config.toml
model = "contrastive audio-text model"
dataset = "melodies that start on their tonic, played by one synthesised instrument"
train_examples = 26041
n_mels = 40
hop_length = 160
input = "log_mel"
spec_augment = true
win_length = 512
tokenizer = "word"
vocab_size = 59
loss = "softmax"
embed_dim = 256
encoder_arch = "transformer"
encoder_norm = "layernorm"
encoder_norm_position = "pre"
encoder_activation = "swiglu"
encoder_mlp_ratio = 4
encoder_head_dim = 32
encoder_fused_qkv = false
encoder_bias = "qkv"
encoder_qk_norm = false
encoder_layer_scale_init = 0.1
encoder_parallel_block = false
encoder_dropout = 0.1
encoder_inner_norm = false
encoder_subsampling = 4
encoder_layers = 6
encoder_width = 128
encoder_positions = "learned"
encoder_pooling = "attention"
text_encoder_causal = false
text_encoder_width = 256
text_encoder_layers = 8
text_encoder_norm = "rmsnorm"
text_encoder_norm_position = "pre"
text_encoder_activation = "gelu_tanh"
text_encoder_mlp_ratio = 2
text_encoder_head_dim = 64
text_encoder_fused_qkv = true
text_encoder_bias = "qkv"
text_encoder_qk_norm = false
text_encoder_parallel_block = false
text_encoder_dropout = 0.05
text_encoder_inner_norm = false
text_encoder_drop_path = 0.05
text_encoder_positions = "sincos"
init = "trunc_normal_002"
residual_init = "scaled_by_depth"
optimizer = "soap"
beta2 = 0.95
lr = 0.0027
beta1 = 0.95
shampoo_beta = 0.95
eps = 1e-08
precondition_frequency = 10
max_precond_dim = 512
one_sided = false
adamw_lr_other_params = 0.002
grad_clip = 3.0
steps = 14400
batch_size = 256
epochs = 141.6
lr_schedule = "cosine"
final_lr_fraction = 0.1
warmup_steps = 1440
weight_decay = 0.04
adamw_weight_decay_other_params = 0.05
Rows from block 3 of the text encoder, named by matrix and row number. Rows with one number belong to one neuron. Each number is 128 + 32 x the weight over its row's rms, rounded and kept within 0 to 255. All counts start at 0. Numbers have three digits each. After the name is the row's rms in percent of the matrix's.
# fc1: MLP up (text_encoder.blocks.3.mlp.fc1.weight, 512x256), inputs 128-191
# fc2: MLP down (text_encoder.blocks.3.mlp.fc2.weight, 256x512, transposed), outputs 128-191
fc1.353 095:155116156203136098090105148170065125111152117175132208095167148116120179089132076078111122112126083109125095094151077065163108111158102126137142076146111164089164123129081093121091121047111147
fc2.353 095:171086119145162138174111099151116146187164160107084187155138116073122104143169141153141163102098159138184123155174152106061150156135113109118209134179181110054167152195127094156123090076113167
fc1.354 065:157101153129168172076110105093140093145043137110107120163174120127130140149184134096059116164108145080120079052120109137113167150067173084124203068170126078160155095177135144099109132125152137
fc2.354 080:058148161157196095126103094055154146168127145140154108078106113141179142088104081165114129152133099154127122086096112105140114130078104149195120145120130124152134120146139122061129120127143153
fc1.355 079:107191220129125112127193181060134152176139107105182174118156100170111094115125156118154107119140116131070139128095116117073081107130167107173153074099174115185091131160141110098122109086116159
fc2.355 092:108119147106116157117130146140061151099184084101169151179164154135170162117082139091109180137083124140102154122053153091106174150094175118106081139139206112112212164119091159119151134109177086
fc1.356 085:065153123153105152110087111070141142155103125100097104131138156085104143138160098174153164134122148135129166091117200126061126172188069102111126106116184182134170119166097164104098095184132130
fc2.356 088:105139124115146095115116139157225140124068134130087097143129089153113144148060172115065138170206167166160120114158102087130134105116120111140214170120096145143111110150164106150161146090136094
fc1.357 074:095061121118111112109148094081142111128174151155152161178101126092110149091194111068222179157139152147141084106072132136096138099161092126111123122111151129123092124169166116130098131124138120
fc2.357 087:061141126110131049164071104134134147049132158118132152124161147123156123076116130092129080115116103141084163158094145097204160130152184144123129120127118146121119150135148122081135071109154171
fc1.358 094:096087113107119087097151118106023134161155168113198122143132059068147102094091143155188145156159085122116152135125164148097192116153106138140159160185119167127107088144113132130147099084084112
fc2.358 087:132152160203086171120132147110126147121089131130156102154051128097115147122137157169042130070123126125134158055128148119141137125172135143148089144142070156155163138105154124092150145127080115
fc1.359 093:136110158093131068138098107125126155146125119131174113132094166155121115164122157144124028146121123157120140103089095122096105072138127066098107151129104180125127175123061166097073119139147200
fc2.359 098:146196091120118118136096149109081117116158092170128159125133121064133112199179095117147190130161143149200083119123152100119127160143103085150057105082137140075083100141159084133063167104142157
fc1.360 068:045092102106131129105134138139172168124157109156100104111112151142153080184089096153131116179089162133083071149136050108046140166128156098143096162117088120096122156173063188098107137140185200
fc2.360 078:119205161139101128099126174147102168117085126145139107152173122089200101155117141130124116126097160099253124139113169146186107139146164152163174103150169145144155157132134133120181064073137158
fc1.361 114:172137124088060169103129139139143053101157067162090150095187182144129133118076061106111171146097127149109091177095064143136172129149147110133092164111128101128158132139121135118151146098129067
fc2.361 106:170164088082143191155149184158076093087202114112100113146126093147151166185123099127136152170149158142120111071182091192071139177101167075128176108203086107164138141138114118146132156096172098
fc1.362 117:084155128141122137148114166174115115069113165176151119092109121085111055088151120077134166128148160136142148085124155171068132151080136107111159183173079131120126080118059099055121083090120149
fc2.362 113:200119141137145190121125163123135156105098108078144139154134090164086106128099172095161121165151120125162135161113115142142118160107151157140162150183159111128154098109074133141098116160162157
fc1.363 081:158118142097131141149100118115183108129099098140099125111131081161156116096068136122108142084109123133120180150068053102171102119169137165144176106145145078051129141099187177126060169110148143
fc2.363 089:143086169154156170080157126093120129135104097117136064178149062061138068174144109115107119154118180116193127137146128151120071146121100125117169135150126139122154104142147144104142159109145176
fc1.364 117:170113137100112097109156120136150109169139072103112154111117071109147081074124093113108165098167109184065132173093102211113098159089111097170169069202069113128134111145143121162163121137106143
fc2.364 107:103128163134141111092111115129184097124148125102134153127065145148112159116107100134114172126133129154103052104129180138101096115078062089054177120155150099147109144094186175171163130069159126
fc1.365 101:123146155127144109163126051130126091119096071121120176124141095147090194129150166109139103080082161106136080137113138142125064144123108111154105101087073144126115113105092131145106065153176183
fc2.365 106:093097122151101200121079103120055120145161082114117086117107142119108165124114122092121144057141225178193167150152130100136124139163132084104119078110091154137111094170117113139170082148108109
fc1.366 099:082124103118084099083066111146113084131161133168151099118163073155077069125156110098118137094122157089137129095104179098127105180147071201081108143116122148126184137010116070110099150138115088
fc2.366 100:170115160133167167156101157095133070151128115053216115099121153079161107119100135129162116158095187079126127124112115129141102106105153145110137114105124166086143178143085163163186064167104179
fc1.367 129:182160088146152100057128108117158098158101125098121151100173115141084145095134120133148118141149032206118156124177131140084063114151141116097104147203136143055167093114125162096175112129105157
fc2.367 130:122134105154095111107193086133130095135126089137090138114150173121112131100115135098103093126118123183069100106158144109115102108118132107136083138103193131134180134100158147109106090143190154
fc1.368 092:157105089186123147099112113138149067070132138126145134122197119159124142119077082141101127169096104146120092121051141113125178153159131072165109150119128115129092135147099112106112159086140082
fc2.368 097:088053115123149148178126112156155136124107112147080119146117152163130125121098106117106157127171159129120064121137128084137138128091034116125127084085157102095146146121074102117185120129067072
fc1.369 086:146110040145111102114080130141159094062175098159183138108124123166124086080104045129149174102087122146119093162171123161123073165131093136091143058109174124146145137099090084124127140163152161
fc2.369 083:143184129160173141120154153179155170118181110095127146112118124147138081092101084093071215085106124082133101095105117113104152121136120142142145093134135116157105152114086129138143153142106084
fc1.370 128:126155130097092097135105095115181059117088106116090099164127117120095135098155188110074150103122146093102167113111184130108115130157169173139103056043080148159086103109081156108160132088140118
fc2.370 118:131156122061142095127180116089124142092136084124111146117149146095158105122155193108142235162141128076135126088122160168160118170167168214111114138115152134129157165166106136168211113101118082
fc1.371 074:100145127127103103145149103096175135084153096171177162154150072137131127081095111070098080100109139120120117079147194159104110152123109139114122092118122080188165192137108144132069121108155117
fc2.371 073:110162196119120067156111099101103160099146141084120141154092106141157102098169116119145115079179081139160109052104082190121147167124110077124144118211116126133127204112106125129064137136097145
fc1.372 093:156101120137167134101100203162124179171157128167115130152137156092179126158149140054088110170164179185116139125097147141146189154129162158174179123128044134063079115160150088116142143158170066
fc2.372 102:131151103116091128148103105115074082170068102139155087133114096153120114153127100123143134093084105084103144068215050094126175112156128148161106149183162162089115114105082168166167145081163118
fc1.373 141:060152151164115160104198141132064168109079167106117158152173154194096157075115153115098110107127106073150133125184178084122128110125120123147083135178154129178076120123107110137137115097164096
fc2.373 130:056102162140084148127198129123142108149114154099132149109168108128128162111102109088089114172108095127150145111142148057150114135170105075117102150091144132171118139131169130112119146101119134
fc1.374 105:160166180159151136100149136116071153120100186193117088095087123071199150123119181082163102121142207107155179076099105161095157142197144137156094070100144151120139134119154117100112118132185088
fc2.374 093:174141158092097077163108134125121109081127125094065102144116142125136159110161082127111106109099184111159086108150136134098076089139147175119064067138091129152119185095116109116146137140121074
fc1.375 094:117089146086155133140155105124102075116152088159062121173090107130137166112087143130135161151153109106133173119159128123103116190131201124147157119064116124108165149140123150161192126159111149
fc2.375 098:136111154169118157174174175076165160118126134138117188140153142152097134137160148126073128142138156159087159159150123092121129117080126058127161134137125163111154139133151090141097102138196107
fc1.376 087:108136151178164122186116103113098122151120069141092080095150206193083115105146162120114147093088091115177152125167096066060075095109142165139114089101132154136158148088080091141181119112123127
fc2.376 085:127103169068132137123182112090179089119127088107160095164159105123118150153145075123131125162111094129067104155084124177099139138107091067086145170112081116169118118171128112136139140128100109
fc1.377 112:113164057152103090100137122135089135117164092103132146056174116073111097101155121132192131165114100134104149142041076093159138085125124104139080140076143114123120092126099112163103156142100073
fc2.377 111:136193163145128078119148113182115091103137121112166135115172168154156121101063153056142187104132108147088112115132153093119211199135124159123127137121144086194088137132149126140094073117087129
fc1.378 092:136183130154159115094100150189172136094121161132131148170125119197114201132088091118111156131146110155096117057117110165145130084150081130077151148063146160148158085109156097068112079152109109
fc2.378 092:125095168182097146133088137149143120124106137064125130193120152159095125177115145092100115128124138197154109155100095141129116105113147134121160178125164133073075156118199115118153118174093220
fc1.379 113:114183170114128105057136084105130157137162109135140094148156123126133166140150164114095132094107098116111101153128065132142157120120138137110064151095103135183144129095064116132191071094042109
fc2.379 106:134170098091202160124072134141157081150132162108180100134137106087137141119115082123109164123112095127138120151160138124145078099127156101141140083121141169127125104071146070115104108129115134
fc1.380 092:136092164157137055079096121149135063086087108115139105165102059127116112117110152115087150122139132097101132131092116164126118124093199171199150141071131133129124129103114091108128117141139154
fc2.380 095:148110119144064099103078095144196177118121144105138123182147113094102164134186115178141117074104174118114159153124146115145152125162091136138116117119161087162118105119109133140093109130093090
fc1.381 084:154123162069033125108136131165144105152124116122114095139121157174085088099126156119133115097165139082163132083058163098102147110099104089191182160102161061108131178137153132087126096100135195
fc2.381 086:089040169132122154092153085096138098147105129050140114175151081106142082109192119063147143157149115130141143167117131157148124175124143086146140142168147120135169220147072141095078116126176142
fc1.382 095:139141128124186114134122126188116152135113156108114130117114115217117117130131099091060136155104097163085140226110120120118099092125115170088159157063093093176120180218114108152145159187153095
fc2.382 106:145158135134160132063140087117145131074146135108179161101129180183163098123136165141170068140136092059124109125139157165190161079093108144151159142142096141161129164147216162093063113159088187
fc1.383 106:138104083153130191182163161155169145167181162126137125147132111092167152144149155178132052032140154126145147104116080155210153124138157114157147083094146182089164125043175186127087120170139120
fc2.383 114:116123188141153153185081164108152114096188141106158142079123146092161111129092152152074149165166171138128144136108107102135153166159162133115131075134083097186124116182106149104122111106067163
fc1.384 092:082147139158126134180135086151122134111097166195148140086145147113127187124073115125089157078135045117126137167088130154105065093143161102160125118115086120109101142119145139122179081098139119
fc2.384 103:106153113197145183174132078118076111153116109114134167181094096166145168135133038106129152136108164079131140131088155122162113115085057108184066119041126113139090200114190154078139128154105133
fc1.385 093:107141112127099179118210145096183121163149113117133142155102164162151126194125178181189103118079171090107142068069141100097099169081127150107173151118139076105091096189135149160126078126134161
fc2.385 101:079098175106209123054158134160129121093144093159129120128119118161165140216167176136084155165191137137156100145108056129156134138148176078120154119070120130176160089132070144132152075178162119
fc1.386 110:143147101122175113093121092116081148078060125109127131100103094145130153117124092185132124118149113089117129157150141093123147098131123119100120102116143150083139184091124086157154082058102091
fc2.386 110:126184108097086138103078064133093168141113141087162140129138178107120095063120088125168163132115152035076133093075136126107126046155143106090143145132136129103134196147116102171170123063158186
fc1.387 078:174151138143094154134137145106094127130138152129097137138156064161195115177158174114144095146122109139117150165120099114161183139093114132153153107108160156137126128123112112145145092107137101
fc2.387 084:157161125156084173183132170149091131106121141152130198136111077131201156180113131135124080095119122119146161169110133086152112100138160153169169129123133093133150147148157149198058100131136181
fc1.388 101:098187145146142146141118167054136163104122131136098179089146154126123137152137153160113143162147146015080084166154142156084091165053160133086163078105111085129113141125097160128142137116144177
fc2.388 105:116155068142101104095071117114109158106146145151134182123136129084174154060056161109164141102136128043085127133208117096136090169125134153156105142119099087168158128100147174124073153096088159
fc1.389 092:123099104109106170134131120175157149101171172061111133141157153152078103172144142209121123202144170113119124134157127127095109043080128122137112099068053113149128133123149135062132092077116132
fc2.389 097:159184120133154140153133112124171132116122138084092155091128095092118138201148132079178128150155095158159125208128067153186126136167075153168168167160099112148201142119092143159186177146187181
fc1.390 118:149073131102108164147108168085144145104076111105136109069142107097115113111138041130082072074109083127092105108140106166056066171195107182088126120148185154123123139165168125152126105138162154
fc2.390 114:107082141115142089133071194096128117152201178137092124093174114159193169189177093180145142126137092155114085122152149059182136210099131155172110147085148117067110090132150113113133155123148110
fc1.391 109:073118178102124091168106136125133158127102170182154088115079124173145161081127114129131165080114103139163130110117135118150204203135122129103184126100074145151149077118139162079139089151172150
fc2.391 112:187125184136186093124075194188156140135046074141142104096013112144089120119087126147125128142103092132099124097114193165123103136090108102115165102199117128140202108141106086182110149125116135
fc1.392 118:086114142114112131133095159110140155067132102164161170185086131152202137132105137135087162109028161201085123127141083133136124151135174166095119147135143164122168106082155142102142066126119146
fc2.392 108:137128093170103144160113163145130095131127166131118107142117077132124105150115068146134140127091117123130141150106136164129116110133105127153177104110122121093130130150099156140111169148134150
fc1.393 108:173166094115118115154099126077156103094107111175143159123151104157147145159142113089197121163119132108122136154114075147168191168139146159135143051133166153139097128128164160115092120125130113
fc2.393 112:190147069111159088157109135126160152144147080089093088142146106097144142128098122145148080085130153171115132118119098098104173149086133122133100104131087158088121100141089162112130163161141146